A small contrastive audio-text model, trained from scratch.
Training: adamw at rate 0.0014, 7200 steps, batches of 512.
Data: 39062 training examples, 94.4 epochs.
Rows from block 6 of the audio encoder of a small contrastive audio-text model, named by matrix and row number. Rows with one number belong to one neuron. Each number is 128 + 32 x the weight over its row's rms, rounded and kept within 0 to 255. All counts start at 0.
After each neuron's rows are labels from the 100 clips, of 14848, where the neuron reaches its largest size: "responds to" is what is common among them; "loudest" is the band of the loudest frequency at the time of the peak. Only what is clearly more common there than usual is listed. The data: simulated sounds of rotating machines with and without faults.
# gate: MLP gate (encoder.blocks.6.mlp.gate.weight, 672x256), inputs 172-255
# fc1: MLP up (encoder.blocks.6.mlp.fc1.weight, 672x256), inputs 172-255
# fc2: MLP down (encoder.blocks.6.mlp.fc2.weight, 256x672, transposed), outputs 172-255

gate.277 [ 80 116 162  97 133 131 108  92  87 119 135 136  92 154 191 138  98 146 127 123 132 154 179 116 167 136  83  82  72 109 112 126  80 159 113 140 116  97 120 106 141 154 175 139 139 138 144 146 135 138 102 103 121 132 110 154 116 108 193 166  95 124 158  97  91 111 154  88 182 125 154 144  91  97 113 135 148  94 106 151  85  90  92 120]
fc1.277 [137 137 146 102 137  85  97 105 112  88  85 100 172 147 107 145 215  82 149  92 112 153 150  75 167  98 133 133 186  66 130 105 150 106 123 144 163 137  90 167  68 104  90 132 118  80  90  61 140  97 130 118 121 117 182  66 145 151  81 145 121 160 165 108 130  90  91 140  71 189  65 116 146 104 161 159  82 102 134 124 102 126 154 162]
fc2.277 [155 102 137 107 165 127 110 115 163 148 119 168 112 106 164  40 166  97 102 190 109 123 138 144 155 118 161  73  97 172 125 180 103 158 126 142 157 111 129 137  94  98 184 138 116 172 133 154 121 112 100 126 116 107 136 116 221 146 129  84  82 160 155  98 152 164 109 149 134 143 155 173 161 149 162 150  57 166 104 101 120 138 169 184]
responds to: thin (high-pass); piston engine
loudest: 1000 to 2000 Hz

gate.283 [ 94 125 144 107 122 109 147 149 191 101 145  98  87  83 111 130 161  81 106  90 151 140  79 105 113 150 113 207 115  89 143 166 171 168  81 132 138 191 180 158 135 107 147 131 106 171 149 162 122 138 199 146 147 142 162 178 137  85 143 197  60 121 114  86 130 124 172  88 147 178 102 124 118 147 172 138 140 160  98 131 140  72 198 109]
fc1.283 [167 121  58 140 112 122 193 137 105 108 163 129  66 138 142 102 177 128 173  98 152  99 140 135 152 158 158  85 109 163 168 109 180 148 147  90 131  95 116  63 125  66 126 132 166 144 113 127 154 125 142 115 111 127 113 113 145 109 144 140 165 133 118 138 124 120 107 179 139  90 153 130 133 131 121 126 131  63 120 140 152 121 146 111]
fc2.283 [ 93  73 211 126 176 143 103 133 163 156  93  27 134 125 125 122 115  87 132 156 136  93 137 129 154 124 123 151 178 105 130 162 140 125 109 132 158 150 150  99 162 151 108 104  57 147 124 124 109 138 142 148 146  90 200 107  84 114 168 176 124 155 157 138 120 155 141  89 157 200 106 137 159 110 166 134 140 163 131 139 140 158 186 129]
responds to: speed: fast; slowing down
loudest: 250 to 500 Hz

gate.200 [105 110 154 106 125 116  90 123  96  62 116 149 107  84 141 116  88 120 131 133 168 154 189 110  93 101  28 120 172  78 151 123 121 162 129 134 104 145  87 178  47 135 113 135 132 133  87 122 139  46  80 100 122 161 140 159  76 154  72 104 148 111 157 152 148 108 130 105 129 136  38 131 127 154 144 139 102 154 166 111 151 128 141 171]
fc1.200 [121 119 167 105 158 129 133 103 137 138 177 128 131 115 117 116 178  83 124 116 109 132 149 143 110 149  91  75 189  81 168 127 126 151 159 138 153  21 103 122  77  71 120 107 138  91 124 132 174 115  63 133 130 166 163 150 144 204 103 112 128 182 155 129 101 102 108 112 108 146  72 171 185 126 114 191 115 148 154 117 111 112 121 134]
fc2.200 [116 175  89 107  83 196 158 123  89  63 168 170 134 130 120 108 114 155 134  97  84 157 163 120 104 121 143 156  77 161 113 100 183 127 134  84 104 187 124  94 146 136 145 147 140 128 122  80  77  83 134 107 178 116 106 117 210  96 138  99 137 120 116 108  47 122 162 119 135 135 156 152 167  51 184 144 119 116 113  90 132 109 151 157]
responds to: speed: fast; pump; speeding up
loudest: 500 to 1000 Hz

gate.365 [ 40 147 141 102  98 189  55 167 144 150 118 180 140 126 155 146  96 139 185 126  56 172 114 115 149 131 119 122 113 109 113 165 144 144  57 105 108 193 115 119 114  82  94 113  84 152  73 106 157 124 158 133 139 170  70 125 169  68  99 163 145  53 124  64 179 131 149  83 110 142 121 114 100 141 137 106 125 112  80 139  96 119  99 156]
fc1.365 [146 155  61 168 106 116 121 100 129 157 115 127  64 142  75 151 124 164  46 161 154 165 143  75 107  74 103 162  97 139 127 169 155  92 123 153 160 135  90 134  97 135  96 187 183 100 109 100 134 150  83 136 119 129 190 162 128 143  56  97 104 144 120 158 184 105 190 200 140 129 163  93 109 119 109 149 143 160 152 123 140  91 108 126]
fc2.365 [137 126 109 169 122 113 135 123 141 117 164 115  94  98  99 155 111  97 201 112  46 130 119 146 134  92 150 116  93 131 140  97 140 141 147 143  80 101 171 123 127 108 106  55 112 152 115 147 195 182 162 147 146 121 132 149 125 152 107 164 169 146 108 132 190 163 110 155  94  87 124  81 162 127  80 125 108  90 102 133  61 127 126 132]
responds to: thin (high-pass); speeding up
loudest: 1000 to 2000 Hz

gate.185 [161  81 101 117 163 116 146 148 110 131  88 118 109 128 119 154  98 106  98  85  84 103 127 113 116 105 160 109 120 142 142 166 162 109  35 130 135  98  98 184  94 147 116 143 116 114 146 133 161  99 163 129 138  96 110 174 164 114 224 139 103  70 141 181 130 119 177 100 108 139 130 172 150 102  65 119 163 168 100 122 156 176 144  54]
fc1.185 [166 142  80  99 132 149 129 129  51  90  49 145 128 148 130 132 138 128 130 123 101 150 139 121 121  50  95 171 113 159 114 169  59 146 121 111 132 109 104 139 112 101 160 145 176 140 109  94 126  57 121 147 147 113  81 139 129 168  49 117 156 175 135  84 124 150 166 143 135 142  88 122 164 166 157 151  93 178 117  96  93  91 129 180]
fc2.185 [135 109 148 177 140 143 101  64 158 109 131 137 138  91 137  64  76  79 125 135  76  43 132 145 125 151 173  54 153 135 163 159 159  85 107 131 145 118 150 122 107 176 115 115 142 128  90 198 150 126 107 105 141 135 124 145  57  76  99 153 136 156 120 135 150 154 165  99  94  76  72 163 120 131 103 100 122  88  98  74 107 146 125 137]
responds to: slowing down; quiet level
loudest: 250 to 500 Hz

gate.336 [111 149 148 105 103 124  36 161 104  81 113 160  65  87 211 102  73 140 142 139 102 143 141 130 110  70 102 118 134 100 102 186 180 164  84 107 139 131 151 155 101 155 155 123 110 147  42 175 148 128 138 105 131 194 114 127 198  90 123 122  97 108 132 121 147 102 140  54 121 134 122 160  72 153 122 143 147 174 117 123 163 171 129 104]
fc1.336 [117 157 182 130 122 141  53 148 143  63  87 137  39  61 167  92 100 121 148 134 116  99 168 122 158 123 114 212 131 118 138 136 132 112 173 100 140 152 128 146  97 106 157 113 119 147  75 107 133 107 142 114 135 165  95 162 108 169 116 108  91 161 157 155 152 145 124  26 118 175  95 117 113 158 120 141  92 152 102 131 132 178 139 124]
fc2.336 [137 168  94  94  85 147 119  98 159  65 152 198 129 165 100 160 111 121  48  95 158 161 116 109 159  96 105 161 143 172 111 150 148 126 100 148 129 166 107 106 125 109 123 119 121 163  92  57  93  86 148 159 101 134  92 140 118 141 115 137 136 160 134 134 125  95 105 185 141  93 145 104 144 126 163 128 161 167 143 174 118  93 102 130]
responds to: speed: fast; pump; rattle; grinding
loudest: 1000 to 2000 Hz

gate.467 [114 136 127 169 147 132 134 103 150 139 136 106 108  72 107 182 122 103 164 124 138 159 106 122 167 103 103 134 149 192 107 142 162 130  84 170  81 132 170 194 114 154  86 125 156 122 178 202 198 150  96 129 199 165 111 145  95  80 115 104 138 102 113  99 108 153  66 140 190 136  54 165 188 141 129 126 154 157 117  82 130  73 106 180]
fc1.467 [142 154 135 140 145 137 132  91 126 126 102 192 114  73 128 138 131 111 169 123 150 140 132  81 186 117 113 164  97 107 155  92 109 115 157 120 105 110 131 145 138 126  67 122 142 132 182 145 117 177 110 121 141 157 125 141 128 148 161 156  47 143 162 133 103  80  98 131 186 168 103 110 135 114  62 129 111  91 180 153  75 149 125 107]
fc2.467 [140 117 171 110 159 101 119 114  93 122  80  90 128 137 120 145 124 143 121 136 108 161 145 114 170 142 109 156  90 102 164 102 131 156 177 105 159 125  52 103 124 100 163 157 116 113  59 119 156 166 118  99 154 116 160 139 181 118  76 148 160 152 149 152 100 131 175 133 149 130 137 137 131 101 145 136 154 175 153 145 164  73 124  93]
responds to: slowing down; conveyor; squeal
loudest: 1000 to 2000 Hz; 2000 to 4000 Hz

gate.589 [159 128 120  92 174 112 101 154 138 125 105 168 118 118 134 128 142 132 122 194 130 141 175 100 108 161 137  89 164 152 133 139  61 119 114 169 173 143  56 150  65 164  61 114 150  80  98  91 121  82  57 179 116 131 150 126 116 155 127  91  86 109  99 117 120 128 135 167 132 115  93 131  93  72 142 123  82 122 156 156 119 140 129 133]
fc1.589 [ 92 139 134 122 110  89  82 189 122  95 132 154 124  88 192  65 138 135 130 144 122 125 206 163 156 139 111 128 158 122 102 108  99 131  89 115 140 172 132 153  73 128 138 119 131 163 109 114  69  76 128 115  84 163 129 116 176 140 120 152 103 126 155 127  99  65 131 105 156 117 121 107 142 142 151 121  88 158  78 100 180 170 178 166]
fc2.589 [132 107 137 144 108 117 144  89 100 145 103 153  81  86 171  99  72 135 122  84  96 143 117 120  99  89 176 127  93 121 132  97 231 124 142 171 125 126 127  45 112 134 120 118 113 136  47 151 183 178 144 112 104 113 140 174  85  68 114 144 204 136 122 178 153 120 143 116 114  64 131 119 110 115 144 106 193 113 107  98 135 103 135  96]
responds to: speed: fast; grinding; thin (high-pass)
loudest: 1000 to 2000 Hz

gate.348 [119 131 125 145 133 160 148 140 165 165 138 147 108 101 115 115 129  94 144 170  76 123 110  93  51 149 133 128  66 139 128 122 120 144 126 133 114 165  98 111 124  57 175 177 169 144 119 167 118 164 169 147 106 135 116 134 155 104 151 116  66  91 145 109 180 130 144  76 129 153 105  99 138 165 111  97 166 108  92 113 132 131 171 129]
fc1.348 [102 108 138 110 157 129 104 111 136 134 160  89 111 106  93 178 129 110 142 109 168 135 172 110 152 175 134  88 138 122 186 104 126 106 132 150 132 120  94 150  42 142  83 148 119 166 118  94 123 112  60 151 157 180 152  78  60  98 133 191  80 125 165 102  70 114 179  84 111 116  58 185 107 161 123 183 108 120 153 139 125 129 106 130]
fc2.348 [125 101 141 139 151  85  84 167  94 138 106 115 136 121 115 141 133 114 143 164 156 139 102 134 115  96 107 147 166 127 113 123 137 126  81  97  85 146 188 163 212 137  78  61 124 106 142 143 116 162 197  91 126  97 150  96 156 151 158 139 146 114 140 170 171 140 102 146 144 115 125 103 141  72  85 106 130 134  90 159 118 193 153 183]
responds to: thin (high-pass); compressor
loudest: 2000 to 4000 Hz

gate.205 [160 123 108 153 130  75 149 122 165  84  99 136  73  71 145 173 165 109 148 145  92 145 148 124 178 122  55 137 178 191 179 147  72 163 109 159 123 131 144 145  77 162  79 105 191 180 134 164  86 134 133 128 141 161 102 103 158 120 193 116  81 116 117 157 148 109 106 171 181  96  91 140 149 168 103 136 104 157 134 102 152 126 136 162]
fc1.205 [150 146 155  70  82 102  77 134 100 150  61 147 150 136 150  93 125 115 116 155 116 160 222 161 122  96 119 170 123  92 114 128  63 183 107 139 130 211 121 124 123  73 117 114  94 196 110 162 125 149 118 120 136 100 169 107 129 173 157 150 106 117 192 111 124 143 144 136 144 148 119 128  69 150 160 139 122 161 136 143 106 157 130 142]
fc2.205 [ 78 121 108 167 156 126 127 143 133 159 164 147 149 106  90 112 141 150 175 150 102  73 109 164 138 173 165  96 114 109 129  96 125  84 103  90 148 128 157 146 109 133 131  90 126 166  87  58 156 132  80 162 152 132 107 163  90 160 104 115 121 129  46 112  83 124 114 115  50 119 123 106 116 145  64 134 119  84  90 135 107 142 107 147]
responds to: speed: fast; pump
loudest: 250 to 500 Hz

gate.455 [126  26 129 193 144 134 146 101 157 149  65 111  94 109 128 165 151 102 172 135  95 121 128  73 122 124 111 107 131 122 118 132 169 155 139 125 105 126 129 125 104 104  58  95 159 134 122 177 246  91 124 139 198  99 127 156  66  55  76 160 183  94 115 127 141 116 143 120 155  76  69 122 144 125 101  51 183 140 123  96 150 125 159 174]
fc1.455 [101  51 144 146 123 149 166 120 153 167 119 123 109  95 123 149 139 132 130 113 150 138 115 136 139 153 118  92 168 123  67 140 172 126 124  99 104  67 194  96 181 131  25  86 118 151 150 184 165 115  98 139 142  74 140 190  11 111  89 162 189 115 113 122  74  86 119 164 169  91 149 124 138 131 130 114 221 175 178 119 153 119 133 101]
fc2.455 [161 173  79 145  72 117 133 142 161  86 149 149 151 109 143 156 138 123 115 156  41  66 115 161  86 104 115 142 157 152 136 151  86 160  86  95 148 101 157 153  75 107 100 112 174 117 190 180 160 112 119 123 137 100 109 140 141 137 109  67 122 158  72 107 190 139 134 144  88  37 142 136  77 212 118 104 110 102 115  65  91  88 133 131]
responds to: slowing down; conveyor
loudest: 1000 to 2000 Hz